{
  "model": "image classifier",
  "image_size": 32,
  "arch": "pvt",
  "hidden_act": "squared_relu",
  "mlp_ratio": 3,
  "parallel_block": false,
  "optimizer": "muon",
  "orthogonalizer": "newton_schulz_5",
  "gradient_noise": 0.1,
  "max_steps": 6000
}
Rows from block 8, named by matrix and row number. Rows with one number belong to one attention dimension. Each number is 500 + 50 x the weight over its row's rms, rounded and kept within 0 to 999. All counts start at 0. Numbers have three digits each.
# q: attention query (model.blocks.8.attn.q.weight, 320x320), inputs 0-159
# k: attention key (model.blocks.8.attn.k.weight, 320x320), inputs 0-159
q.106:536553635457476642502452517478480472484461468568567518506513539422617490431477424522499520478406534564472464455508517384448483424577553517509518471488513554561468467536539454517461592556513455500491342500451544436481489526493527402595482519496458421457553559516433504543536514492592505432511511492550459525499452563487545475524439522540452582495475465420439431509541456517506553533561541552551492518485413503551485517530514473513460455473519461473534600508524552497429503384446581
k.106:485491507531483565519570510456477496496543567501491507586460497504471482476559498517490404593581465481558610494485505566445491466381495598480469475535521460531528455469434461566490496451489515460491580520549508433425423487477473478516552424460499571511498508474491506525551567518496514524519496449544600509507574543514541466528468504422557537441540497579597520481493524464501499494438489522475459560569521470556594437483526539458391604519603573544519456426561396425578561470506500
q.107:489541498624478451446524522474448488525484446491454563441520568514463464514506453446604537535531447444454627526555553592536474371462419581514626443501521480514398574449527556540509434482446531500532500369491486524484478486551587491542521476583507537452520499479514411476565410516542491462498494553539506485591487496506562506499555524546469454543502506491426553607510561494462442557437509526466459488533540427507529525549520558527508461558513489545548571462533437589566508539469516
k.107:498505465543570493429496504465557557463458525432422495526444501578480451530450410501504553508522517566465527526452602421504492524447498469525595482578506449537465462517489440464541494530607441467517500531537463572487534427541594459491538446536477496478473547533567453444493404454513565417480473406462502513453489451534461488556539485556479549409475519532486537442491537492442513489506445587464527497503463491492483390538533682552531525506540604489492500378447545455489481511515574
q.108:525570413554501417643543471533470520482467490556535531494512512542443384455493469496362471521549509398371487476598474511467613520574490509381495453441442450566546557508545556448509544514530528489541535533518505556496511566487450549544456538362574385496488479530511394434480443528562527462388522550456494550611454539546477528532452495523411522565490477608545474492554475545570485481522493485573502543475434536414518507555546581570545436521498440471497466480544410535518445473514538
k.108:491543486460518460493461525385585521599542524542489492479565502502418413565466591525443514466558518473437484386624506473484478448461486539557499561528555450417495481527472515504484438502541470572529473388461436496523551503452590505433576577570543609499580491504563457441579491503439511486512507521521441479527510528401539551509529433519422517627525495459391550473488548483527490533416436443474510440499440494513495492464474595467507513492470540448431537350460491422527430504437553
q.109:384526451494483568483441425548584473506518513505516500558547492471451524518547558401538446465517503555473426599505386518515413503554503455440517581474474453513498433458504487491420484454534524519397435521533471495492535515517528538650440477482499449479421507601508432500400451617526501476505543566485419426440608546487561490556491557397455545434481537478463484473330543515445489535464436463506515452453511569501476469432487535466530534641542496518572492490494442428528477574498459
k.109:483536478503522465570515553502496508430588492478402534384478562522480435543502438448550471481600464467538493549454441552537486438464472459488468474526593484555450585498463493446557570484569461542531516497513534512469466360451493495545506463555507501504432397495520469530508507511420455547557621491507483539429452592512479431589572589513436541558537470507526439500454426516556537546515554465504452507472471595494547410503452473639446441496397516491407610429508575588560534561530553
q.110:460511513548502516549560392423467452462502491426450509519467564479503482518454508500496478474548571432496445527413516481493534467557496581450596414408533534463506453469400520603502471440481485483502527460497496489474545490430465435584482484553572463444506534577546518400577454482521460460529469495443492571507573477561550513419503519500533472450528485472411545523537421467443449586501588531486564447492504472536448479515521504524397525491475492455419446554488523491496543442458545
k.110:493476439528491446487478378457462538581496456433536531568472496547439516656441459464523460537576527517529495506533507536546451475487538424512502520545469496554464429520436541490370405472523560488565502582458542439523472489526453486495509569426483528537564467522402429507497501514469550496480582388466491539506469522530556461504525585454508561509498481437536495479392570435552517503419509487441477522457533471587500557444468461533552526544419389434470464516494555541429518539533488
q.111:562565495479506441400397511526459425475525451493519566487497460508522492535510552488592461542450438463463510584487496518404485544549483456468510642520491494639610462435352487470458491544515483499594476536487477552539568388496456400504422488388551473518465548478502496424461469477499520545536512532437508525597540519497515544440531508516442514514450535482518498540507538496492474441439563512512535488464489470544509540501548533504522472526536482526525501568464497535457524548439504
k.111:530566525619488513557477464432478496593458555507472535492556491438575432477459513500510484400457468475580538500420448474573507519527426553465536573498460493494441523515524539533480392551468443516460483535447523597445511535459551531501550605514561422538439513535461483542439487443453518458495574564502452476546618547511548483456502594440534509435405600590481523591468453535578504481548566501496543537539479511515563467508507527554486450439514624544454506437555469436468465526477488
q.112:586519444525544480452506481525557530459482517538452434458557646483460419527498595553493441409454478476506631495569535540429479453488513475534460509556508464475507471501504520560573496476594438590536534502473496600455448406505532529485539565518516479534485589470574526538418446380408474534530530436569529526594458611490431540540430567503481511486570525503530466563543580571504479442529560509450496526552456513518571509470410469453459593331473520489506553454461471458439523510601505
k.112:480537486518528496461523522543570555424525479455452558545508475424519492486588464581510552521499553491452502522421447527488556349481572561503618520418502532485606444492471478537470497578580608544511567496501469535511481474495509444427549482359604452529520528517548425508440479478546517382524532513480493491472476359613528513583538499477444575521607575466522502504484427482465441537492509488406486531520531592517458481467448593482459517575453507511505563537370507486456472563480498
q.113:478505517558636566499444513553524473451499476477514464546456394551560605506483438490591612502466509427527476443493569438524505570506533449427515480564463485408463422446399517548444499392496464513498433524460523523555524475413438513456475479452583492460410435524533494491514579541507466615553459516447527545557557500524537449478511523454490504590430552501536438560544513510551501472486472518443412416410536511520489462534493474573382530421468354437447487477502573595573554557459433
k.113:425535527544446487393467423516582528478464428450562404578544519487560433566400571588525490515527570429465483579578512467512508480411547475605493490492532533524406544475455491427505420576444483539474522497614497439521517489450484442462526460501417483554494602536449526655538468499466535477493484532494525528466491592558547600493411463492572511494480511477547583530492496538480483519521587528421521411410558478602540528474529545487489508497586551484489483496484518451578549507501421
q.114:529431490477457477459569416478438527545469432449518584569512515544467535502455535524506529476454439549469599493426465402570416469502533538468502511390557424489442538450490546621455470450611519377476516547482512501450427504480438458525511538571447444506556479496489508494560444549568490412458568512465598482422518569503600502472523458562514473512516551509540499476412471468504530515571528450438427467442602501556550490490486484449528558464435604517462546563557516508536519438475459
k.114:498544388479545492552473549553543512463490522458646459417519506617413422516516439511512495480470517552515585513440588463553422434466472469479495436485453434487474565484584444453514553472479512466456482513540468485504510556625607488513529512424441458467457602518472588470445515462556506509523585519436462591429453595471498470472455454461493535455470451461514450454516514543436492559589539415434473435559535513518537517536554475581503497552539463417464524551444533532449485511498557
q.115:394492530528489520546538451521523496547479515490571610503510512476492442515545496486513456513437538425488585491488508527389466522578569521506477477419452462550531419456574467502385508495560478506487488462509549447525406584463537561543407560514453578395572510543487514417509527481410501562501463534475454469519525504414421494600466472455592524437463548450482519420502432488434431433456476511590493543552511466518593518450552495518431528536452497450553450519481484471503516478563461
k.115:525452442480538530434426385559554562444488514433516527509617521410613511536474455471483523427542553465507473471459498499586467504490501409603523517500435493558586538512500487484436576516513442527406391577515475429471483456464477572552582484484459461449511551468516436428569561461528525559470497409450540516442476522571552513526601458592606463482462507451478567510511418572467505479471564537480500554532547485576482484598546495455459559623415437419468536574594500434399512555428512
q.116:509470605539495448448553524355493526517529481383546511562508599435560438484416417472487544529422595510628438559521487557555516460498557553527497490493531365471452549489433479613538466525541588562521522515393490506515547576481506531505518441578520473488571520463517505429524529386479466497425553572585565531506484486499507536535536470584513511486449503627559484490439486476494455466540499460564446464467477548495543500502490565548435493508456529484508477528506528535463598481488536
k.116:540467537586469556535410447432501426465434414451473626590520579528477434479520482564548513525480527434564482561460525522482537438626501529463432619562492511468497500475513495490495451530444507547494523349518575494493356539504424506480518426480465605397454525461521486530473457520528479479468523539436472508494476453536543421544569493506443431552478483541635571610554462457632466573421543435486526580557484447513504437540424516508475405400469503369443529517516514555462523506533418
q.117:501583515468484422531468481522529595506566561534462493514533504553593512449556502543455495577528616445417400463590479454397478501452484464482539441422509508556489540402468513461457486493531451614410485470516538522508450563471515520567504415539536428525419572561432525458530565557483374575509549539466577457439488485523578464537529553536580478504489577630413409490477545449539507570504511448607459519559431538532484532401451513443465475578490488438499407416463531482562440627518477
k.117:532502434503534471434446531534512412520540482502420486588478634491492497384552424509597478582469497516534416576477544456492432504533462487425540504449491550553511562473423499450520512587554500557618442561528604500445523485552561395599433475586470603409590486486575471481526435454475570548558485529519523534464479538504558515479511552541597520536477458402547518519550525476500404501566483477481522497454530473534540424547621425584497531463494434529482546454425436468562454538525368
q.118:501547537475569557516486427495569447558563429543500452573452509525503394515505410462509469502575539411524419547515495515556512539534469543444510553488605527472489517448512486488540471529540452387526459473485475524539501550517472521531520384507534508385543461456524518509523449507577505495516438463385399502507471477497378470533524439461518582521484457439578443527517533488535579541520605486507603515522507442419387541516549404540462493537489472528353487566415438502560537487407390
k.118:500502517520405411573472480442464505595413587546442444582509429471469527492547550526450453479431508429491487427462460492432445515506511412441537470579479456527464481500568514525499503397538516534523571387430561481585490497479527484437605517446535463560490459569491463481503449545503536467424467474488556434447484533542484489469502598467513485521439593424379556531453521531582502529438518436494451504507458464594526399516461445486475417522536541530461546499430472468452473493451457
q.119:524489555504435504471522481467485559499441536456531499479463542496491495458598496526499523509488384519530472600525425507532509491514467466559473471516477526580559408447459482615543493550568511613579388518474520454503490472559479503500585576485490499553437437555509543515444498547561462538547464531498521573452478531482457503395458423491558506492478448462503470484469533601551492416515525505571484506474544598588485479538465538494531492436478462490443580545537557649573419518520558
k.119:474436493599561519541489558547487501498615566496419564496435594547453525520598490506559490434560545498591478511510478507467558449546507467527531415548472583507480512597458533435450401443588481485565641458410489525480611448504483567552557491496534597442519435566494524441610451520530436439538459583499460490476527554534530498542548476528533512551478560469476448561560474489459398511498483430475442453511514499486515392592492534540462546519504492467465472502569518464537482512444507
q.120:494592531500522461524511534448536459484536522485473511527536555395538540499469469579494420581462502496484494519451530546560502546559565402607482559437515580429454546518454647491592453552527532574443551513547494485610497444442594573474550538541422463449550443454533466461498521478541464511541558514528532482465478399484451438490481500429497549437438567506506466423409446516464541508537498504577515633437500509447513500401560460440533488539474395543573518465618523456492469423459521
k.120:536420452593504560505510499568474437508441544482472512456489493572494392444486488475421404378521561472512581441487509469397569521514562474492469520543509507469477451436480526548548529430522466505542496533514581583471484443478506421460554522458613450489492579575451415489496569448468497478540513499427507448518477553484573485469477551473451490516539506493482521501418437513543481547464470437481437517393489546456532460448464570516483524520508535539543559429550469530549536512543449
q.121:465452541505503389505480581465489543594459403546479490511491493559421459502480381440510476477443409495442578554440491508485487510420530466496540554437524528467396512508511433472556485545540543507579429462495436513517535566480630476472528495555483471584437486418547513539504534468463530538558465547477542469524554491542507451456432530510434554511594513503601437422435580543505506533470432515496482428461511459441449561574515560508481535444581459435530467494511550505450541529477415
k.121:511470477553512400502524599596406532644552512443457464557532576393438519422450449511509497430504511428536487549564505419502494468456509515490465458488506546531554551500527459496457456469502364517544548444441570521483518473419442534508620491553510534476449449457503443451452550460524467554525438584527510503414469484549588515528449521509578473377507489575468537532538540439475538487541637515517439544548617489520487527442511420464383558573477412545523591514475439513513445480450446
q.122:536588475582496571516587513456521514492560455572481431428482483447514532445531543539496471511520460484436461492475451437427500446521501459481533469574471449427469388552530498519560461458543539443566517501528536485486553568428475527411566508521464465416456543540388526466556575495578508532523459491472540555454481466588510464405445517462441500467477488512518556496640504514503495512438476458470425452458555418450498473498438540501566541429453462467447414421523401490469480591464521
k.122:608511444581491508564464412559531555498560470411549498463578556486436492462542435448527448550447423565515521531556483576540452562490463556503501545629482440489562473454526536478453537518461504457412492501620558469532617531506573469551571516475406549494509502513544512528470543518442535500504474447442489604531613546503505462446568506576552535506492496513458438460515508557506580577534479438405468522461569509458457473435468472569498529488538461521568491486562525531537475379552461
q.123:447500529553485407471592367367494499452521505509539515536486475483500536620480461449537511390587521525495522545589629386473556423491423478580503497529507591541411512488513486511502585532546495517491407485511524505535489497472504571591445436369464556504491540477528420452518560497507528464506552406573531522470445584545439453447480515568501485496532453400540495507615480553543534520493526478406422479502506508512512568463582548507486569466457546513526478516467455440407494498502579
k.123:454510429516530461523517644479559554503552531545483543535489505479517546486490531427529429546561520427531488504485458550440594443454544542529556503462473473546534548444508444565457473528466444617502429475446514504567497546512540430538504507465587438577496443635529466407548531565452565485471368492453510502508500442527466517598525464506589540463538467557491501431569498486563468498485543433524476471537474495546506464509497473493407466469477487450474493489519503391482478631543464
q.124:510500455561439470523422385455513540454327467416444478518457454504480474422517507508487547467507535504537456497447412554554502522514462449465558469419568449529478512448473495459504546488492517434447484464514459455478563532588437431548491528460532434388460569461541498476588437482526479410478556532498510516571468452524465516459419459443519535622589495483427479484465485489486485462478461557470573433504416522439535449433496428472444413527474491455428477528454521493520537575478463
k.124:450461594516514487519587450556501574515526498470505546454412467473406509577536582537568519482454498498473494467544503485447512494512435527496461453489544450459489486512559597505498500445519530522452623503459505417390539517473504605505447445550378550579556539513514497428449429611460547487511506509529520386475557519532541468502417470495507429480571400485476400581498515467525454527610485439566534464534477561540486388531469409396494465503423509525399580566572463448566541507510548
q.125:505454465496521450433546491498571545540497509439502513538409497422473540429507518551529519465493513494616465423469460518500548460565476509547513524470530591449571473488513492395493484451472464516481503458540525505526552425395492484598460492433512471506481492584521493481542514554458564480465483477505527542482399482452472447492577493546541507560487604404531529474412525480515544479501564527580551567520498487514536598511640449506490461565432556530510486432404479450515459563507535
k.125:463402579449426542512505459490527560554453557511484507594488447529567525497405423477542543528475564529504531578468453455500474522519464530480548453550497616405528513568521552457473444541523387458510403566516470478550510472384426441364395448521528433562477531493399501539504454541472472502532565455519436589397560562433557548528435482563485521504439513554497489585529478428560432529543445614480491557528461467495628543454511478530515467494463454510522457546458533566489476562421494
q.126:501448538430571453619563565418481546470534471498463534520491461472516573469562511495440511586461584513578520470424372426476414513521491510632498601507483406480548436447528420475440607520532496523405503508467464558439513473472486475547512517556465546515562490538514492508494620454504554490482519448407532502505505525422495498526415502573468581476533511467480515548471456579489497441558405435525540476536527477454554496512545495537573503507454526438485564516476461529465511534466413
k.126:502446497536512433483561489508543528441433494550482448592456497602458485423410458475440436451468421502539464507465473513516513512529450440483530514425488511465549502605458486523375527555537511439444510606639493564516438582551530523529454443526613556498563512472475450479516525535463538488520483461565434509502516530556441517554588468454432594493431410510503556523549506471432498526491504448504379427596478426491526373479474515545460514579577552495561531433468567476469503461536532
q.127:563481550487455536513499476533496513487500589423577527524479565538479481528452496484615558469467446585563371488504528542579530434507506492518525508531397535501500520508503447504549579580510509576490446489477373538559470480438490534544426429501678422487430431490435505560502586479380393513422453416468511556495510610456454490529484532434474504515582425592582518451471553525599450577482574481503506613434467526583477445517550576475497527414457452421507550418570460487549527558506523
k.127:570536458432459443430575460598454460546558453510568575527495466494569492522455479490637485521530527559552475494485549497487553449536507453450470485461417534489470494429540450494534460470494510490576463497470502550443510524550480511378531503497451594580404575456418441547530452492505521479481524557509462516564474468494495564490513585468449517488483478432510469465438445566475511467461496541508483450534506530515467470551557486470536442567440486545555494550425518491513520457523486
q.128:482482378476457474477511468516518528565554518548509516502511607434439412515467451474538536505348587373496454550458442517419454472415486541515539567431456461491564465497461494472461528481493534445549493484543510538502505472622480447475440465399450538497472501524542543358449474584447562425461486546585501478445582538468437472461477412490522509393404546564473478427503510426537510561496510465442504568426458509554441390590429489560559544557485618504463424436397462608527486441481538
k.128:510474469462517576556553441385453453464522537457575534478457631547572527433423550397510530441482473520487554471575563505593541481486484521470451587478494483455472511482545427524439505462482514621538462501446541474430584565487496492586467576471489521499516516435606430516460468466499542508570500439477474531528548628436544520503462493408489516471571465514422447478509455462504505523470501565418516429521550484458571551606561542504519543495629543550424514468527491425464542530545472
q.129:514506525490493592463523427499483540526523447455376436484543509497507464601464516515570641533531515573501514562476609537427509540461447524532418501469477500477460453529535608515515479503544512484491460578517467424469560541510520487534580588408470551445471504490540573408431414567517535580483526440467584530503481513488462548448540548525560520487473506470419484423505465504553489508535540531472552459479472558504544448512513468515467471475545441537504459462394413474550501489443468
k.129:436473504578483455543540493476485482436502469465421455505502555524557516383521416498496458572501507471485595464573504445395446453441404476545479498488557498481589317501469435443471555442502528507508513528427540497475538393474487424588606397518496461566465539538440486493553488529530501470517457460600504479473487512429447572489502454516517494514530502582456418540536483438585580532424568492641535461638533557524513415430450447591542474503500432401458532431502570457503449459462396
q.130:520503547522410504557505423479504494489532464443518586576432640448471435569560466523510499470503474571503517584441410427515460442451489469533454593574422555524494457363549527451411520521483600439553540504586472488504450485598563568452554497449485571474520523448490609425506524472498486462456578587437588515587443504497562445416509456445543443490472539510424495483510473485491576428457478507497464541404489493417513485533462503456468517434464507440450515560549516523405619431459499
k.130:527485434542565555507486500492616519463437507561527482478400482475488570432519441521500514493553464502461506398538442447572488538479525492498473532452390581435461417528460544456484523405574540556510449500425487510618505479567472487476504447461446526520522506481560475491551440497524495544556515466548549468493480575465454509473515550523408503477506492476534413561441540460586559566510660408481487481398522588460426468473509510497476474493417530540454375510543429478493396510525505
q.131:479450501532534477523543505602609502447515537511524417567464451532526493491464565551496466527527462403469503524593402527443517536507548483512554479439467479583468541514500555467470502414492443506507475490503654519461496549396484403582536478516561501499473466534540485513472405551434505517513447529540537489468504561535493522469530444654542445473490477499484501423557529460469518549444456428507398412479523554497559443536442484539475498437381470517479530467602518502495387575454574
k.131:541551538523449539534415472450537488470417462527507550474463400424458472436503573502426514511565573465507472486506554622496511503555456524473446516412582481548593543548465530427480542504507522467530490466431553532513440519519510444402477495532493506414528428505568469437444496541418545528571492531491482613536480565470444507544462539463549563468555501425559498522484515481428509531426400519505436563510576507475527477566538517536599454405487480465370567526504397486510489609543479
q.132:457509502494408551481448513562425506575459565510426500538551519548532444560441438516519402555538491563536453473489468470445537577475502409534532483499555490461474494492529399511486524514464390450490477456485541494434484511541481549656502441540501414484482453444528517501557516444461488407563371504484465474430446564509490572458520502462403470529505419451525447459433400414547438554540536573492439587462481454539516489634584439540484593415449500502389526455406576483440464539503516
k.132:449562405417535576524462518436444508501431652475541462508529482545534498467474547476385450528578476463500577533530518548387530511532516489537525529586466472457476483462572361498501495494544543473516568541542415515491529542501525523547456526496389523557478457457566575433443505538485596580576444494394603540529537530427469496514432433440433475557482521458428512507519450533518490532521537521478476510569525532452462413480565449447508541486529476489501488535445479382457461426533457
q.133:520556544541504542582519428428442416412515514513573497475527511494519546491469416513569475531463478481459585545459532501523469461506517528547532568572454436547473491519426538449548426433512482491507454438556507634558379493491449500466514485433504491526416401522466543493453555468446460474542374509445510498513546340500506447545568559518511476559541449520548447591536451491469430489567530521528498573455498476515368521485445463525544439477398544536528512432464481550461476519565487
k.133:526535474535490505462427497554561433477489487490544511468468465613485525569571455533565450480492455443502460504520520526594514524588515517526550461521503456531482515483534556568546459579532481477641542421508508520526493550551472425482577475464563455499592512431526522461445473491470437527474535460420517558388492574533496527498523526528519560499483448525550482468459590547528490504512496474530550562515553439461602498467411511562554445503499480501478539469475513503531433601431414
q.134:521534528502547491532488429518472483509569472485536585484598561464442525514569452556558439491465490594493489520488486586492504550548424586478532539431489528510535427533555517575493528482490539508523469390507475398449494563519466413510534392457554369438394462557467445440527430406528507487437443543488497522551482495529536591443372498453533572530476497529428544499436569523587453506566518599434504595460562457499473502537684481552443524568520446573424546457536559533592509565559528
k.134:518505482473420512491477496499383515403493434487524417503509468429434562499492413469551500458422551510596534471559589412593451495471487469460528460448472538580469458512495462432535521475477453422490455553512452480500496394479432455445502429478521486489534492491469508426520569432521480438538511355457509506465414498464558465463447406525532491527651524432512476508435453536543444399556491428451512527448480475430512406546463509434437486433501445542529579435508485534428595499506509
q.135:420507514519410465439486477449583517469458497515611454492563435455455476494553464536537556525506557553485427500515573545465570510463544550479409475539346318453475503506501497524428420543560482454592485484628486516496535598533521537460476558479500437522544565406441550482486477457481405513441578498571469579575438478575501543522502510452458448523500552451507394500408415424522462491511388562474430522544526477558526527483427481467526537491544571484461552515498491515489528376547469
k.135:499600501539575518515452581463532408429452435455463500544566538531378437427545524522507477535431504529481436453482590507477435481431538507490428529493509517522494529484465566488424503457474532502526537589497480471484464591439423485490485522509422509484481438571490485603442547578486446371436525506486496482481497463434545530399473478510459458504570413500495472530475479534481423470469441590546483374528511392534407533430543489576523434546495440553464543436485487445516561455634417
q.136:564566482446447471443428423422449500540489523497510493545457585491502509526464417424520472483519429552491511484562547619426432531543474518556562484444477484470539518449510542469473527542536527450523529432396487478446477577542569458563544515485516389565585493658492496582455566505570533496517425468538508546481503538416340590566510525493568451523558520412419485511501500498571531533550506583522600425464454509521512534486590442475462509513541492455569407441532463476533506492446483
k.136:472492529452540579499409449503535545515444503492433452502409525435552433553585435523477540469523536426483570590488525465479425541610552434500622437506430509567401548431510560411498390517519485516457465470430565529493513541461492568569459529485589552465471503453496551425519454476518500525411526533463488554530405491407556488527543484532505624506505539525513417520484372500479525539547509507530542523525517538435489524445526566472503458493453481549570558548450515495493519481505433
q.137:484550558525434516448450568495489495470525420492556529420542468467531469539455412553567487486545475555503506582558479548510547455540513453538462477396483416561499572461511475583509493458523510530515539489515542611548425465488514443446428365481427491538410595508493445403521445418468442521513571441437499528438464457446512514497397459461424438495477541525446599503626474470467518487528419554466494459434525520449450423510510522491548474523491440495576507551545397488490480431494558
k.137:431503490437590560442593483518550469542496561442537524446463486577518556465453535406425541479536511588459504543521520455476443518512521540436527606454462568495541434535461513542448516594478491399554511476511539497562493526536475451473528544533465581444461465449498573510591485563486481447533481414499555525505475447473627480576526507539508521415572471494601458416501492510512595471605399460530519516518507447519528439511572576480483505471482535456434482450438522594543468536513453
q.138:517466464371565550447588470474515445508420521509409544494480457578436514513550549447567571484489528554519498483515511530524455485466381520394456464500465402424517493553478443483587511497470401402427516455534505561545455582405431505476559514487490474441575566517543530502515607522557448494502530472462538417423428462509436538538492529598532497524512508577454417518469515424516514539525478579453510451556489497484475563518510523487500431477495553520524435438529503447519505504437498
k.138:598464500529607481599381471492425547398450481432500466534514472496428473454524496454475498476412435568552422526458488467493571468537466517554412604485553510444477387506497442459417567591443485442546535526521552518435411538448440431525465488439461524465485462490547557526429397469514525447392461497534517508481434428505489459562534511570552509482442469514422533589445451475460463506473541517434504560473472516450439530499423536421508449471456466462569414528568462493487544453588540
q.139:481543518549531458487496421551434574527514484440417531516468464509501583492444482598464457454512553546470508535416449470557426517421531409480475512543525535581491429534482553514520492506526438602486451473520533571453403471554545452489378488396439542461531490482504500440429518394478504534452514421546623545556422503460549520477485478490514423490470540499534461550475419461542456555499460545540495463522496537497492482543558609562497523504464493546448412529404549493451517447475464
k.139:484565493491531601484532556529477467555460500464550522582504527606523548441551479615477556584532461609578409455426535490535563459455577492556505544579563462437500520432510469515470557528449535419529439522413438562514525451465487538508476504473585539505534500466485571516463566541520600489559577560497448534542465407488510450452525551483537518425476453558495422519511603497527527511467462475473518467474465468476588426542398554557533497542389611510498451544490604551538436451566572
q.140:463533496493516479551506416456492482505461489537466521451520457473532483417420490529441493488574606459583462435531512480584532508497545536548479506515476525474518456479559417472463544584511557441544487356466523514474548497465445483505545417495537499406550470375466513407494481405492541497469515507459507457492491455530457528538515525467490416497453504514548541494531485429494452477511490468592522509548512543419560535473518552498617585574490517430449483460489596496483623433506466
k.140:421458518436536577525537495535553581524587460456550392479548485510372557505572529428399521441510504493452466567499608424522421583492480484542462522576532499433574578496468429605485420548560439454441550459571487466566561514500411577478513521556571577574527441474594546508472466497564378471478404551444394502510504480499476530509483589448490487476491511499545429494529462494465493462481466573510499478529584549399538448548555575566518482502487440452500510470553515460494498484515554
q.141:526546516576515608471397498495604529562567387589527480495604475485432513505566470532455472417496487526495447501518495468518531564453551593425531505492574520474508509484631565513543461508424424486441417557456544422561537454518470481526458493530495459469567524468464477463483444454522485561436457500492510508494526503457591637459489408495463431514460490479480530546506577490435544499460514461437368477493514494503503554525533571433445447523466459478515527525565453601510422546423655
k.141:522556538483465578542574500507557537502507529501626484431434508508447612486506508568565378392462529477478546447510456499465504510461480458431480522511429494483583487551545557468484479550478416487536487525489547568486410539506571505542574502502584472556461544569459489504552434484499509525549438500538530418495491481510449530552472496502492532610407402481508607494470544487547525460470497483613450521437454543569405516571552445509530501565504504405420518467491455596501527529592460
q.142:517546553495464516596418421391473478427534484567532496438533492491525550477459400513459510468440557504467526468561585571525485498600461512462481622520486424410529480485491449566535603478455489504489477471477520552404427562524569447428532499621432597564550443443493598525522480459574491528573466475487470489475500513522439511459465592509440502454436507491492521436435516472442530419411529393543558428514417524512402578567505468549466571549469572472505488500537478572503560494514550
k.142:512556492497503443517560523437490472479479568495553533474515523458553478490450459453466413455443494540538539523401464488496483455466461482455572481539472523562428511577507487467483563483546413390591537458473449434440535344521447580417470405487475472514482528498378394435543509533523437633460544499556421466458505438540518411567531535499543597561392481511530493517504488582518554487486479424458630465575604532450372491479464447488552473486578494485521402545452471532563552576481553
q.143:538592486445502561502519444537451513524536538430570554497522479484556479487565469521455530475536400506571587518464491524464409429508576570515564482561466539495466476453495410477462470534528459551586469559526420500501591538505469445437548502434413622494521559541527435568549535457494458555489538606438539525538489487536418448571488521602482477539437528539546517493562447403521468599507505521529483479489353523503527498408589523550463510499547533550502463471484533485570499529577511
k.143:439403406512485550560488445454483497474556522502523545397484476491579555577429485558488474529481553480536461496468448462561514442521497542486532607532571507496503441549500487503491578516566519578517488557463549536495488532596475606485544527542523519472561644453538542514429467472457590495615523389462503498464466488518479474495452506617403420596410528485466496575509446479533454522457511454502539610513503488565440479557379417446465523533457562588522578487397499484515543424533454
q.144:422499500571490530450536465539464479442491500531510491529542438422568426450478536487578503482528538440507470533542342448485542515466466528467539599519472455537423516478492551539526521477456479519551503476518460569515439566511516449518514521518464590498492620595538470491523419517437522509537532593561521507579510463509437543482440442599520473561496444471540509465393468460481556512517506637487596491439510447571445553510537494418519541445439482572548536562548526485481490602523572
k.144:517463478477483487489495454557519522583492548513562503477515533423483466518519442384468419428511440514555505574525503391474462521525631468483514385469448463545514510441475497506547536524498416510497491612472523459555450417512337532534494572515511559619567569513508533499481503459491547583414417504551528550491561474585579537612515525590475501452570500549479563566434530399562514577574550477551494461525491507497510468514455494509427443595510472479480470538480426567555376472428466
q.145:548519450406439432445336496605610488501512509502492481568488503508566389558496461501503520460464514537498463503515494454522518502411435529490541518514429472526541469511520487495496491542382502539512520524492603548511411508556575389511426555557496549539464444523478460424445542607460439473569468531535503580477495429492441476602508533526523499465459605569467478436493429542442505527484443441463479490392492496481541554457520517503496445617446466432432427570505549478529510365488563
k.145:480603451443371472576465476578477562456544503557505535524586549552513487532466610535381452450499493510523492503491477383529497498507437485515512571473501429388488539446499446462527474492533533524553469484464576539525521476556481572421441403440575506504475536560508449553480423442519477530531489437504482486463552546441448560566444501474414449542540503475519540518443502534446562396547524527482547600545448555480517522556352553460482518356502519545515565517498523458524481427535504
q.146:594559573518444541534559459465461508451504578428509485487496425499453514533558445572545534425508507567555453487480550405543500470474611423522479448475538610544439478531442493500588484545446430552458478441547452560523527574549444509363462501556419581425490545543537434455585554455469456495492525524443546467457427539456508424494521531461436438598579500467507441562504420450488473588448463530514501539469481396440597432429482532479487519584582562441512502584563498587498606526504435
k.146:424412371535578502494557510484499512565635453481549427472515481453485472440590580540516491479554373507412466474506463503519556462539468463449505433480479433478437445493432553506454483517557389522360485576506551473518565447446570521526455476489521595491506495467497400511487448477464450496509602520476399477426461440615595565482500545588535490555483560507514461448411474495547561494404603574547405515444484561520433450578516607520441576417462524449465495495487559521422500497459478
q.147:477462497553501479535577486556519564463526511422429489569630411509534502422494512529533532516524483443422459480587441454471457597498549510563520566525585446493558558475638423474485551508491480532590410518511581516428442467518531477490549455484488416510498602585549492604517513459481474503423508521489423551475396465497456527489457483478504531540498574523521521556425520497475402497542539553517551532531438392548411566460408514454580553593510463550400480514355513444534418557451494
k.147:548560479481402558447491462511518465576542532548500520484466662476454483422543481422460520520533393468454552499518458515440450588597491477609402493535440523518513440518484556525535463507498534484487522485550603574499462479550477581437455436427562521405585463379496564561595550433465491458506433529440519471466442494397605535509483512514348576488581565523439527472522476517470546587519578496526469547504436497484479473431577522515542447503432505534484473481596533410499454567510489